Rows from block 4 of a small sound classifier, named by matrix and row number. Rows with one number within an expert belong to one neuron, the router's apart. Each number is 128 + 32 x the weight over its row's rms, rounded and kept within 0 to 255. All counts start at 0. After the name is the row's rms in percent of the matrix's.
Before each expert's rows are labels from the 100 clips, of 14848, where the router gives the expert most weight on average: "strongest on" is what is common among them. Only what is clearly more common there than usual is listed. The data: songs of 200 made-up bird species, synthesised, often over outdoor noise.
# router: router (model.blocks.4.mlp.router.weight, 16x96, trained with AdamW), inputs 0-95
# up: expert up (model.blocks.4.mlp.up, 16x192x96), inputs 0-95
# down: expert down (model.blocks.4.mlp.down, 16x96x192, transposed), outputs 0-95

# expert 8
strongest on: upsweep; first syllable: upsweep; harsh note
router.8 092 [113  90 115 180 138 101 153 206 112 112 125 123 171 131 114 136 101 131  86 156 112  73 150  86 133 123 163 111 109  90 110  98 148 110 162 127 132 131  96 164 171 181 114 115 153  82 154 116  85 102 172 117  76 100  99 147 120 124 117 187 165 204 127 138 106 179 128 127 208  96 147 182  74  91 174 137 116 135 140 142 185 133 185 117  75 181 130 137 141 130  92 131 145 167 146 152]
up.0 095 [159 121  74 110 166 188 104  96  69 151 202 170  76 129 135 135 165 125 132 105 108 174 120 133 211 127 156 166 114 154 122 127 156  97 105 150 170 135 127 165 165 155  73 127 140 150  94 137 218 177 121 102 111 168 104 147 114 126 140 107 181 152  58 173 167 123 175 107 114 159 135 149 108  95 130 168 130 101 106 131  84 145 131 113 122 133 133  92  84 112 172 122  96 167 118 130]
down.0 082 [148  86 175 183  93 129 117 126 113 117 124  61 112 111 172 124  87 143 120 148 142 132 111 113  99  68 119 114 185  81 131 188  82 138 128 112 119 125  90  77 118 107 133 105 152  92 120  81 146 154  79 135 147 135 154 127 154 119 170 145  79 108 114  77  60  90 137 114 171 103 135 144 177 225 158  79 173 119  85  84 114  90  78 119 121 157 131 104 152 170 109  97 144 113 133 150]
up.1 074 [129 149 112 135 131 119 141 125 176 108 103 156  63  93 106 172 149 114 179 157 178  97 133  94 153 120 143 136 172 176  62 123 114 127 173 115 138 116 207 161 120 139 182  82 138 136  91 152 154 143 189  96 110 144 136 130 147 148 215 125  98 161  70 131 111  94 123 184 125 172 103 129 115 124 136 151 123 125 119 159 129 119 155 131 199  99  72 145 139  59 179 147 117 155 165 107]
down.1 077 [120 118 220 100 117  52  83 126  97 174  72 129 134 209 134 128 117 110  83 104 142  89 172 133 126 144 112 109  77 170 130 174 136 122 167 123 117  70 130 126  92 149  57 131 115 171 174 154 111 134 143 144  79 144 101 159 105  93 105 159 159  98 144  92 156 121 129  74 132 157 138 113 114 150 143 199 112  96 120 124 109 128 128 124  63 163 108 101 107 103 151 100 142 104 102 179]
up.2 083 [ 91  99 123 103 125 107  94 126  59 148 130 161 119 156 139 105 141 112 115 140 116 108 178 165 145  92 110 132  86 142  89 124  93 128  71 100 151 152  95 146 122  95 167 124  35  99 116 127 129 144 151 194 122  72 179 171 132 136  71 186 123 122 126 181 169 140 128 159  87  81 123  98 176 152 120 133 149 203 135 200 147 138 127 118 171  99 140 102 124  80 107  79 102 128  95 108]
down.2 088 [202 102 100 133 109 105  89 121 125 121  93  88 116 129 174 134  69 163 136 168 165 118 129 128 100 118 136 162 158  94 101 154 138  90 105 151 163 122 169 130 136 200 103  91 192 143 186 137  89 176 109 168 121 159 125 112 144 140  93 100 189 136 121 102 137 178  96 135 147 100 186 163 139 178 114 104 111 147 120 170 125 219 143 152 163 104 152 137 151 150 155 105 112 179 147 188]
up.3 093 [127  57 146 183 172 124 151 102 114 129 121 118 170 135  56  88  96 137 178 126  95  75 125 141  94  95 134 102 145 121 141  95  72 122 121  96 152  94  96  99 130 174 112  85 170 159 133 165 107 163 125 141 151 173 164 121 124 133 118 103 166 185 132 153  91 112 126  98 116 208 123 146  93 121 100 162 112 116 134 170 106 136  65 136 218  78 122 114 133 108 160 149 117 123 197 137]
down.3 093 [139 161 137 104  76 118 157 166 105 174 131 151 118 173 177 156 136  93 177 149 179  77 120 171 101 124  80 156 138 119 115 203 130 137 138 157 101 136 159 102 176 107 134 182 101 110 172 113 131 161 131 143 146 156 122 107  73 132  87  38 143 154 144 138 125 171  65 152 131 123 162 115 198 102  50 148 137 155 141 129 110 134 145  76 142  99 141 174 116 101 134 175 135 125 166 103]
up.4 084 [134 153 162 145  72  93 156  86 187 152 113  99 122 120 124 124 137 107 107 117 121 134 114 123 152 207 119 175 106 135 230  32 130 185 177 110 150 160 140 129 140 140 131 144  97 194 166 137  88  88 113 140 140 126 148  82 104 134 132 104  55 111 115 137 110 128 122 119 106 108 100 108 175 168  79 103  67 114  90 131 141 144 124 127 175 120 131 101 166 140 118 139 128 197 140 126]
down.4 081 [145 117 133  97 128 134 126  98 125 119 155 154  97 167 156  93  77 110 116 138  76 119 162 156 136 165 127 179 112 148  63 100 116  92  99 161 149 145 100  91  98  62 125 123  88 166 124 142 189 136 123 152  93 158 170 102  63 143  77 104 139 100  88 196  98  83 168 142  56 160 155 127 127 134 166 144 140 120 110 120 232 112  91 152 115 150 164 108 125 126 146 129 161  77 148 127]
up.5 128 [134 115 146 124 103 139 127 189 134  68  79  78 143  96  83 146 163 154  56  92 119 132 159 120  98 129 155 104  94 138 116 110 125 110  81 106 127 109 138 155 129 167  53 182 145  74 102 103 144 117 146 161 179  40 132 151 134 108 150 125 144 147  85 124 146  89 135 115  73 111 115 131 143 111  94 106 140 105  89 187  68 128 128  89 112  77 142 148  93  76 166 112 171 126 155 180]
down.5 105 [ 78  92 130  94 124  81 107 125  91 100 141 203 127 102  80 125 102 111 195 123  76 122  89 207 148 111  99 152 153 115 143 120 184  99 119 129 112 149 134 108 112 102 196 111  63 182  99 136 112 175 135  94 120 134 128 130  97 121 133  86 139  92 192  99 122 110 151 128 123 148 117 110 130 215 186 119 181 149 111  97 195  91 111 145  99 114 111 128 119 133  88 140 101 138 111 102]
up.6 091 [120 118 113  79 152 171  74 115  98 133  92 176 151 137 142 115 136 191 155 103  84 140  99 128 177 117 178 130 129 108 156  95 183 188 138 105 119 116 145  96 147 117 163 150 125 123  73 108 142 152  73 106  86 117 138 183 125 135 148  85 121 124  97 132  48  97 114  85 154 194 143 121  68 110 132 163 104  77  58 149 130 155 137 166 103 111 114 116 109 200 117 117 114 106  72 136]
down.6 089 [187 116 116  90  81 159 177 130 119 115 113 105 134  82 133 117 145  70  99  88 116 104 100 132  61 117 105 142 105  74 127 154  96 115 159 149 114 151 129 121 127 158 119 188 108 115 145 118 122 142  65  73 173 120 164 117 130 150 118 181  39 161 125 106 147 130 140 118 123  95 142 128 182 126 131 109 129 161 151  71  93  98  95 122 214 118  98  69 137 165 172 164 136  68 106 105]
up.7 103 [120 100 198 125 112 111 125 119  47 159 220  84 114 149  96 154  88 121 119 115 113 107  68 139  97 131 121 129 116  90 135 178 117 188 131 108 174  95 154 139  93  97 153 129  78 178 121 109 136  94 148  96 181 131  91 115 111  96 119 142 131 191 119 115 129  87 100 170 110  86 132 143 128 108 146 100 149 113 163 189 136  95  86 107 185 118 136 109 117 149 123  77  60 170 150 112]
down.7 089 [167 130  81 167 127  99  96 132 163  91  71 128 105 133  96 140  67 120  82 181 144 134  93  92 118 125 118 152 130 165 114 115 118 180  98 182 104 158 168 140  90 101 101 156 124 134 141 135 123 151 134 136 133 154 106 126 160 109  92 123 171 132 188 143 117 135 122 107 193 102 152 190 135 153  88  78 116 141 161 163 106  80 174 106 108 147  38 185 101 142 176 110  66 156  83 152]

# expert 9
strongest on: upsweep; rich in harmonics; first syllable: upsweep; click
router.9 099 [122 162 199 180 163 103 143 138 179 170 148 102 134 124 149  98 135  76 121  53 116 116 118 102 175  85 114 113  87 121 110 108  92 110 143  97  88 101 111 153 169  93  78 167 168 107 195 145 177  83 172 143  86 147 124 117 117 150 135 143 143 135 132 139 135 112 117 106 189 121 102 145 126 106  82  98  54  85 108  97 132  96 139 101 126 139 165 171 162  81 104  60 107 168 119 126]
up.0 101 [114 156 128 160 140 148  47 157 124 163 143 118 128 136 186 128  93  95 171 152 150 146 128 213 150 165 127 129 155 117 133 112 185 143 141 118 134 143 129 126 117  97 108 110 128  77 162  93 175 173  87 157 116 184 119 116 201  88 151 114  95 141 138 105 139 173  63 107  81  79 145 116 172  73 112 151  92 152 114  71 166  97 161 119 152 132 153 116  73 132 122 157 158 159 183 107]
down.0 111 [150  64 127 152 115 150 137 115 187 171 122 101 134  96 131 135 182 164 186  82 120 104 112 150 120  65  90 155  99 163  94 100 150 135 119  99 111 191 139 148 110 155 179 141 135 131 109 125  60 142 149 113 160 140 141 168 154 131 118 130 131 101 184  85 141 114  97 147 185 162  59 151 176  89 104  71 119  76 144 129 153 135 147 165  74  95 145  96 163  68 168 127 104  87 133 116]
up.1 079 [166 115  98  99 168  80 111 188 130 162 155  88 103 137 115  97 101  79  67 159 172 122 153 127 129 167 136 117  99 154 133 142 158 124  57 162 177 101 196 150 167  69 132 134 155 101 115 122 129 112  97 145 128 133 145 138 181  91 103  33 127 123 114 119 101 127 147  94 160 181  75  90 111 102 153 134 108  97 118  54 172 125 147 159 158 158 166  96 151 121 180 127 116 114 125 133]
down.1 086 [103 121 146 201  87 141 104  91 174 101 148  83 145 118 110 191 153 133 214 109 131 189  74  69 122  40 112  98 160 135  95 152 170 127 153 162 166 116  96 102 113 119  78 122 123 127 103 195 138 169 142  79 140 141 130 154 181 146 146 177 135 108 158 143 154 152  99 118 137 145  78 165 124 117 128 108 100 125 122 125 103  97 121 131  91 105 110 129 103  93 156 118  85 122  71 159]
up.2 109 [ 92 154 127 167 144 182 149 181 124  71 161 143 138 166 112 177 164  76  90 152 151 152 105 139 123 137 101 115 151 132  73 107 126  97 100 192 108  76 134 146 137 134  76  79 164 193 112 109 201 148 163 136 125 125 156 142  82 140 158 153 179  92 117  98 109 139 176 185 124  77 106 129 160 126  95 131 158  91 100 109 144 147 144 120 104 117  75 141 123 111 100 167 167  88 162 185]
down.2 109 [148 110 109  86  84  61 149  82 103 168 113 100 143 158 148 133 133 163 146  97  92 114 175 130 139 147 126 126 170 105 202 159 144 188 122  76 140 131 160 109 166  83 139 156  82 154  77 154  95 153  88 102 104 143 100  96 135 146 178 146 113 182 115 161 179 127 128  76 121 164  89 125  82 116 135 139 139 103 154 155 160  95 117  88 102  82 195 107 163 150 167 138 109  93  66 137]
up.3 086 [ 88 119 106 140 133 176 181  83 163 116 159 147 126 113 134 199 154 170 110 146 104 132  68 107 116 100 140 127  95  69 171 174 151 131 164 119  94 146 131 109 112 120  68 110 167 153 141 169 137  85 163 108 116 157 178 134 159 110 153  74 109 127 108 132 130 133 109  82 185 175 150 134 101 139 130 200 126 114 172 142 103  49 114 111 136 151  98 152  70 195 171 108  94 121 121 102]
down.3 085 [ 64 118  49  68 176 138 114 116 117 145 179  90  68 141  87 128  93 103 167 145  70 168 159 103 132 163  60  85 119 137 135 134  72  98 151 122 150 179 130 141 114  76 118 127 159 121  94 110 113 129 107 155 142  96 147 184 148  97 127 138 154 165 141 125 119 152 155 148 174 109 117 180 114 203 132 147  90 135 143 143 131 118 143 142 104  98 110 139 129 115 156 105 132  63 210 141]
up.4 089 [ 53 137 103 101 142 156 118 191 110  82 123 181 149 102  68 152 124  63 115 157 135 122 100  83 119 153  84 134 134 176  80 158 143 160 156 128 150 136 130 149  99 189 179 126 142 114  95  57 123 138 157 135 142  99 134  91 131  77 153 134 123 115 131 136  71 107 108  77 128  95  91 135 100 120  81  73 117  91 173 157 103 128  93 169 161 146 105  85 113 133 194 147  70 149 139 126]
down.4 091 [162 164 117  89 143 125  56 142 133 153 183 143 132  75  82 170 172 143 155 117 123  97 141 149 100 152 166 143 235 131 119 134  76 147 125 118 130 167 156 156  96 135  95 104 158 104 115 160 119 114  79 113  92 129 132  73 150 113 118 138 125 103 106  89 103 119 124 140 111 130 135 135 107  71 122 213 141  81 149 190 189  90 160 133 114 120 156 136 100 115 116  93 143 104  54  91]
up.5 086 [107 130 137  79 135 136  82 140 116  82 127 118 104  92 159 139 190 134 104 131 138  83  36  95  87 139 212 117  99 161  84 102 128  79 101 114 145 189  85 163 160 118 101 125 101 134  99 104  87 118  75 164 122  97  80  71  95 151 130 126  54 141 123 121 160  94 133 113 179 161 151 112 157 159 118 170 149  73  95 137 114 157 135 132 135 119 113  63 106 146 114 139 107 133 155 102]
down.5 082 [151 122 122  94 197 102 129 175 144 187 146 146 128 191 154  85 144 105 178 145 143 172 125 127 122 161 146 109 150 198 160 147 139 123 135 182 181 130 143 103  94 148 186  96  98 153 131 157  90 151 138 108  71 111 155 119 103 152 177 159  86 117  97 110  95 155  51 144 143 112 194 152 149 107 190 157 148 161 166 129 120 104 133 124 103 190 108 152 133 136 155 135 117  65 123 159]
up.6 109 [ 80 154 129 141 124 151 143 178  87 137  99  82 113 199 122 117 108 117  74 147 155 106 179 105 101 158 122 147  92 176  94 116 100 153 127 114 112 149 110 107 168 155 199 127  92 116 135 129 144 112 110 189 107  71 120 103 197 161 110  90  90  94 135 179 113  69 100 106 137 177 173 146 120 180 154 117  97 162 155 175 123 141 127  75 106 122 123 139  93 115 112 177  72  91 143  84]
down.6 108 [124  87 120 103 156 134 157 113 154 166 153 144  63  95 130 133 156 110 123 115  91 144  94 113 138  96 110 116  87 202 161  88 119 156 163 147 192 121 148 113 118 178 143  60 106 159  95  94 142 121 101 130 164 157 102  48 123 170 125  97 115 194 118 119 117 125 159 148  70 115 165 137  85 157 181 130 111 155 204 153 129 159  72 124 104 161 158 176  79 112 134 168 132 153 143 104]
up.7 102 [154 150 170 153 191 116 124 167 101  72 121  76 120 141  69 148  93  77 134 129 191 140 126 135 162 101 126 112  92 159 162 117 117 116  98 163 194 143 138 135 170 140 134 152 148 125 196 138  62 104 140 147 124  77 204 184 134 159 151 102 140 117 148  66 130 182 118 122 154 123 106 111 123 106 117 159 120  68  73 125 147 122 165 138 154 119 189 161 105  82 149 116  84 143 152 110]
down.7 115 [ 85 114  94 187 101  99  75 105 155 158 153 108 107 118 166 147 151 122 144 106  99 112 161 144 112 124 153 174 148 172 112 119 137 192 160  94 129  56 114 162 124 140 191 141 133 145  49 137 166 146 110 108 133 100 146 127 165 110 120 144  92 160 160 122 107 121 147  91  73 176 100 167 119 153 124 127  58 136 135  88 104 157 152 149 169 135  99  49 100  57 103 108 109 159 124 182]

# expert 15
strongest on: low song; rich in harmonics; upsweep; first syllable: upsweep
router.15 102 [ 86 141 117 127 133 105  92  79 119 103 143 110 111 126 131  88 190 158 160 117  78 138 154 118 134 129 117 155 145 112  75  82  56  68 115 141 160 106 130 119 132 137 152 123 124 197 162  83 179  69 119 138 113 147 143  86 138  90  91  95  88 194 134 145 175  85  81 136 116  67  92 146 144 155 130 112 163 137 126  66 163 117 148  90 108 178 169 160 164 127 112 133  83 142 191 139]
up.0 106 [149 116  91  97 150 111 111 160 113 144 168 134 163 110 184 167 106 113 111 197 159 162 161 133  86  79 123 101 123  87 150  83  97 123 138 146 125  87 109 147 110 155 146 140 105 135 154 151 156 103 130 126 179 162  83  77 158 161 113  68 155 108  95 109 100 195 131  82 121 192 168 206 139 160 149 167 172 117  66 128  80 113 146  92  93 135 146 127 155  99  81 134 158 180 110 119]
down.0 100 [139 132 117 185 150  64 110  89 164 121  76  65 128 112 129  55 134 107  93 131  48 128 155  95 103 160 166  92 136 168 138 190 118 137 114  42 102 125 115 164  68  96 106 105 104  69 137 120 115 125  42 159 131 121 140 125 109  80  98 126 143 177  74 156 123 146 153  91 139 164 128 123 127 120 127 141 123 117 175 189 156 121 109 149 148 140 138 154 143 122 133 112 160 106 162 110]
up.1 123 [ 99  80  96 168 162 153 104 166 115 128 122  57  77 118 170 123 127 205 155  85 186 152 169 127 123 127  94 155 132 172 170 135 120  79 188  82 149 147 158 124 113 178 156 119 147 143 147 115  94 112 152 129 127 194 185 154 143 125 145 178 131 101 159 142 119  93 110 117 137  89  89  81 109 138 186 165  91  83 168 120 101 175 113  77  95 121  94 117 110 112  98 144 136 151  89 134]
down.1 120 [ 51 175 118  72 108 139 188 159 103 144 100 153 130 104 110 133  97  39 132 110  99 143 109  68 147 168 100  91 128 178 142 108 171 165  72 115 157 137 124 145 155 120 113 100 153  87  80  95 135 131 136 155 110 103  57 115 146 111 137 148 118  69 147 139 129 147 167 110 140 171 131 160 113 107 173 112 114 116 170 167  87 138 201 123 104 101 144 117 123 171 140 154 127  54  99 126]
up.2 105 [115 156 153 162 106 160 178 107 130  50 136 206 111 117  95 131 139  50  86 130 191 100 160 107  94  69 183 122 142 144 113  92 154 185 166  94 169 179 102  92 138 105  80 123  98 140 126 114 168 127 132 148  72 136  67 140 100 111 173 128  86 140 151 108 164 124 116 104 136 126 172 106 105 111 131 171 107 128 161 168 154 130 142 115  64 129  98 114 136 129 136 124  90 108  83 160]
down.2 109 [159  83  98 125 190 119 135 163 118 147 165 157 115 108 140  90 159  81  79 173 156 153 136 132  89 107  94 185 172 105 147  83  87 150 195  96 128  85 156 117 105  88 101 126  88 117 115 129 120  97  96  81 149 131 154  63 121 132  77 113 114 178  97 166 119 160 118 184  92 146  98 147 100 141  83 123 154 130 121 155 133 120 102  96 175 142 144 170  84 125 131 159  56 188  87 124]
up.3 100 [139 119  95 103 131  87 135  58 190  86 195 123 154  84 164 143 110 153 154 148 165 141  94  96 161 122 104  86 120 127 110 133 148 111 106 117 106 125 190 119 105 109  60 137 139 183 108  87  98 168 107 144  99 134 125 172 113  81 163 135  74 153 115 132 128 174 120  85 177 144 164 161  82 152  45 115  78 140 152 185 101 164 129 105 137 147 100 119 101 104 101  98 145 158 163 167]
down.3 105 [ 55  85 144 165 117 192  80 162 102 129  68 156 137 176 156 127 165  55 115 122 152  94 107  85 155 137 107 128 144 133  93 127 135 105 144 174  73 144 127 133 119 142 128  82 110 164 128 113 101 101 110 126 112 117 167 126 116 112 165 175 135 149  98 108  40 147 122 132 178 130 103 172 115  89 158 175  77  79 109 135 130 160 139 136 186 146 107 100  76 162 106 110 190 111 166 137]
up.4 100 [ 95  80  86  99 151 107 133 195 135 131 148 141 174  79  69 150 120  91 128 119 115  79 172 114 114 137 163  84 145 125 121 196 126  71 102  93  85  83 174 151 116 186 142 134 125 137 104 161 134 132 130 117  65  77 141 165 154 113 126  70 170 105 122 114 118 112 167 165 175  72 104 110 139 162 144 133  93 128  78  76 170 140  84 114 124 124 158 128 125  83 130  78 186 144 116 131]
down.4 095 [171 135 150  99 163 114 110 128  87 106  99  82  73 170 134  81 101 125 128 130 112 134  78  70 113 181 154 123  98 124 118 125 128 151 150 179 193 132 129 173 161 116 108  96 120 187 151  75 184  65  62  98 135 111 196 112 120 151 176 118  88 133 110 132 114 102 138 133  58 136  92 167  71  75  97 127 132 185 168 153 117 112  92 105 126 119 163 133 129 126  89 129 157 120 109 132]
up.5 116 [102  74 146 113 115  97 101  54 173  99 182 133 119  66 123 134 160 128 153 175 140 162 106 129 133 137  77  81 111 129 146 137 137 128  94 155 151 192 156 124  86 124 131 168 156 165  94 131 104 134 165  96  56 103 128 146 147 127 166  52  90 141 149 155 129  69 133  38 103 184 182 123 101 118 120 101 128  83 125 116 110 143 129 179  90 146 139 114  98  74 117 130 122 151 119 112]
down.5 118 [108 138 161 145 185 155 113  77 172 162 101 175 152  83 158 149  81  58 109 148 162 103 132 121 115 114  97 155 151 159 147 104  73 129 118 188 110  66 154 102 192 155 118 106 113 153 118 118  86  79 126 143 177 136 142 117  63  96 155 192 143 139  85 118 124 136 114 151 122  85 150 131 137 150 109 189  95 159 173 117 132 142  93  98 203 167 125 115 134 172 148 139 169 138 138  98]
up.6 084 [127 129 167 120 138 152 151 134 118 171 106 132  84 131  72 180  80 116 139 168 141 116 126 161 104 153  79  81 101  73 150 142 168  78 119 154  77 121  97 116 162 133 138  95 124 164 188 108  91 123 116 131 124 168  37 155 114 152 121 140 129 185 130 101 109 145 128 166 146  81 146 131 152 163 127 138 133  39 107  90 157 106  83 154 137  92  90 146 127 141 114 198 177 186 153 117]
down.6 079 [ 88 138  86  78 112 114 181 128 126 107 147 127 142 150 144  65 124 113 115 179 121  77 120  92 166 184 138 150 119 136 124 136  75  97 137 149 166 169 140 115  69  98 133 152 133  95 116 110 218 123 180 170 129 137 126 141 217 138 134 129 165 120 155 104 133 143  69 158 135  77 117 164 155 141 135 134 164 160 157 104  89 145 134 158 118 124 165  62 183 159 153  90 119  90 148  71]
up.7 090 [120 149 130 171 127 137  78 133  84 134 154 136 131 102 164 171 172 109 114  69 176 181 219  98 158 131 126  76 155 125 130 147 157 122 124 122 121  78 151 146 145  80 146 165 110 151 117 141 122 160 100 127 149 179 101  96 177  97  85 128  70 115 149 135 113 125 158 161 135 115 150   0  94 139 108 154 117  88 102 128 141 173 113 118 100 154 160  98 177 133 152 163 143 132 106 160]
down.7 099 [159 111 106 111 102 153 158 131 207  98 163 141 105 159 162 126  81  90  81 149 118 100 202 126 130  64 100 138 106 117 127 157 127 128 122  80 139  84 161 121  80 129 116 148 123 127 139 158 113 166 112 120  47 119 102 145 217 136 114 136 121  94 131 133 127 170  80 111 134 157 104 101  59 154 134  79 169 125 153 119 164  85 148  82 136  70 160 117 145 115  58  93 129 129  99 154]

# expert 10
strongest on: first syllable: buzz
router.10 090 [175 103 149 116 128 116 187  36 158  90  49 122  95 108 147 117 178 184 193  80 109  96 196 105 126 103 139 105 105 122 156 121 105 109 149  76 135 125 104 140 159 173 164 109 133 128 139  93 172 140 107 123  61 151 181 113 180 125 201 132 171 109 133 156  99 180 138 131 119 155  92 143 111 102 154  96 102 157 130 123 139 121  98  92 118 125  97 140  99 126 140 165 131 173 119 125]
up.0 127 [131 113 108 143 155 170 100 191 164 151  94 178 127 118  84 156 107  89  78 121 166  53 132 148 118 187 157 102 151 121 127 179  90 107  72 138 156  63 102 134 110 107 129 143 146 194 109 154 132  77 111 104 170  97 112 100 125  68 172 175 148 128 144 172 124 108 125 107 175 123 127 143 109 136  72 136  95 143 138 147 115 123 182 147  79  74 141 114 209 130 112 136 147 143 160 117]
down.0 124 [202 122  95 142 124 131 140 122 119 132 182 116  58 148 102 141 134 135 180 122  57  81 115 191 157  96  87 155 146 167  86  83 108  86 168 141  71 133 118 128 146  94 138 135  75 107 154  86 186 135 104  81 147  90 105  55 131 129 118 150 113 122 123 143  78 170 151 129 164 149 137  97 122 130 157 128 154  98  98 196  88 107  80 124  95 191 134 161 102 132 131 101 137 129 129 103]
up.1 116 [ 87 100 127 146 163 136 188 127 156 173 169 121 124 123 153 122 170 111 176 141 151 119  83 145 180 171  58 137  77 106 191 131 112 128 109 112  66 127  94 124 140  68 123 171 182 164 136 126 145 103 154 165 162 124 214  98 125 125 142 137 138 174 143 116  86 139 145 162 171 172 107 174  89 134 142 128 111 133 162 125 108 124 125 149 180  82 123 125  82 107 144 202 132 160  97 162]
down.1 112 [164 187  97  97 140 139 122 113 135  87  99  97 191 161 105 104 119 162  68  86  89 175 112  88 101  98 191 139 122 141 138 129  51 119  79 163 119 138 174 128  88 171 116 179 125 122  98 113 178 160 158 120 170 184 116 133 148 147 124 161  94 106 150 172  99 188 107  93 116 112 124 101 201 151 138 113 113 172 126  91 152 120 149 109 109 143 162 110 153  98 123  79 156 105 131 182]
up.2 107 [117 142 138 111  49 125 117 154 145  94 122 161  84 160 141 107 155 141  76 109 168  59 104  78 108 182 132  95 106 147 111 192  99 165  95  95  96  89 108 138 164 125  77  97 145 149 179 163 101  56  92 103 106 152 145 144 147 124 201 174 143 147 147 103 108 122 133 147 130 165 131 103  98 125 141 161 126 108 155 134 125 147 146 114  76  85 116 102 171  91 102  70 120 183 177 109]
down.2 108 [129  61 109 124 171 127  97  80 143  90 116 141 170 128  87 140 116 103 132  86  76 149 146 197 197 161 136 144 109 136  98  99 140 103 107 131 140  89 192  90  79 155 122 146  91 125 157 104 139 130 131 207 171 112 108 131  76 109 125 150 103  91 124 131  73 101 112 162  97 120 128 183  88 147 115 141 147 143 117 127 139 118  60 147  99 181 157 138 170 177 139 153 202 106 104  97]
up.3 069 [ 31 121 126 119 152 112 135 156 108 170  54 130 181  92 105 119 125 146 174  72 110 172 126 131 169 125 176 107 119 142 173 127  73 106 123 120 127 162  96  96 143 147 139 144 128 151 135 132 181  83 163 124 149 168 103 110 167  90 127  79 151 159  73 110 152 173  68  84 121 182 167 126 101 142 132 122 137 122 129 149 170 114 121 134 166 115  62  86 111  89 120 157 137  91 123  61]
down.3 068 [179  85 130 129 114 137 106  65  92 149 139  77 154 108 169 137 126 120 165 145 174 111 102 132  57 121 149 134 125 136 155 156  92 126 138  84 100 144 152 121 183 150  92  89  71 138 101 142  84 105 181 107 150 149  64 186 121 125 144 125 173 115 146 138 106  97 119  93 180 151  78  91 152  98 132 168 156 144 118  80 168 173 126 107 190 153 147 150  93 127 155 171 112 141  43 139]
up.4 046 [ 54 166 107 129 132  92  93 140 144  88 114  72 119 162 134 164 150 128 105 102 177 124  95 104  92 121 152 117 114 106 174 109 119 136 156 170 176 163 149 107 120 139 149 188 116 197 135 178  88 124 102  75 142 167 109 127 177 183 125 146 110 143 140 121 143 137 182  96 137 159  88 114 145  80  94 124 130 116 138 161 149  63 168 134 155  43  99  84 100 116  91 155  79  87  98 144]
down.4 050 [122 169 131 185 147  75 133 153  86 132 117 146 163 167 170 165 158  93 119 170 176 151 123 131 179  89  74 135 148  98 155 149 131 150 142 103 181 124 106  73  63  66 121  94 142 171 130  61 152 152 126 135  71 128 141 146 171 148 116 109  96 134 130  95 197 156 127  89 172 154 141 141  97 115 129 142  81 119 131  95 126  92 104 141 169 112  78  88 178  79 151 130  93 109  84 126]
up.5 106 [107 105 107 172 128 158 156  89 120  58 150  72 108 123 107 111 106 117 126 142  77 112 110 146  94 153 141 143 150  85 145 126 105 161 151 101 159 158  75 135 118 117 111 104 160 137 105 109 175 101 180 126 151 108  99  90 159 106 161  84  91 159 147  66 107 153 133 106 112 167 143  72 157 137 124 109 175 153  56  87 137 193 139  98 177  85  95  91 164  84 158 141 139 146 145  40]
down.5 104 [200 136 106  44  95 115 109  84  98 137 106 116 181 115 122 163 125 174  99 126 160 129  98 166  93 109  92  91  86 155 124 149 197 149 109 177 143 105 130  60 129 117  57 129 141 112  95 119 112 141 139 167 170  92 114 114 131 128  99 117 129 101  73  99  80  86 120 155 156 143 120 104 172 113 103 153 118 187  71 121 157 119 106 103  99 166 125 125 166 110 101 162 109 170 121 194]
up.6 085 [172 107  88 140 101 190 103 153 163 135 158 159  90 143 167 103 184  80 162 109 156 126 158 171 166 126  94  99 103 149 145 172 133 136  92 186 124 146 137  82 120 168  99 158  90 156  69 130 144 127 125 128 175  71 112 208 146 113  88 117 112 205 141 157 116 105 138 109 125 105 143 156 118 211 123 127 105 154  85 133 105 154 109 128 198 148 158 134 164 147 149  95  94 125 112 155]
down.6 081 [160 132 129 112 132 123 129 132  87 123 117 115 142 122  88 152 132  76 154 144  71  73  70 180 161  83 166 105 128 142 102 107  84 147 111  69  95 101  89 110  95 149 107 126 124  90 153 192 168 124 102  74 109 158 128 109 109 130  81 114 179 110 161  93 175 166  89 159  67 146 126 135  54  89 116 108 204 189 162 124  95 156 154 109 161 121 142 137 118  94 136 148 141  76 142 123]
up.7 113 [109 114  61 109 164 116 149 100  91 170  85 146 151 110  94  85 163 122  94  98 143 173 111 115 142 120 163 151 112 128 154  73 128 143 108  84 170  99 164 151 142 112 122  57 103 132 149 148 134 140 209 106  85 100  80 120 114 116 139 126  86 143 169 191  87 153 142 109 144 111  96  87 110 243 146 156 129 141 139 130 129 124 185  99 133 128 153 128  87 148 197 145 110 107  98 142]
down.7 110 [148 116 196  91 124 192 165  83 145 106 133 132 131 131  80 113 116 151 100 164 115  99 142 123  98 100 146 169 156 144 132 148  84 139  95 103 142 191 107  64 161 146  56 131 147 105 138 133 121  82  67 161 189  98 102 144  60 180 137 118 174 157 105 105 154 121 164 133  55 141 144 119 148  94 102  62 126 136 108 122 152 122  93 111 126  78  75  94 133 128 129  83 144 159 155 135]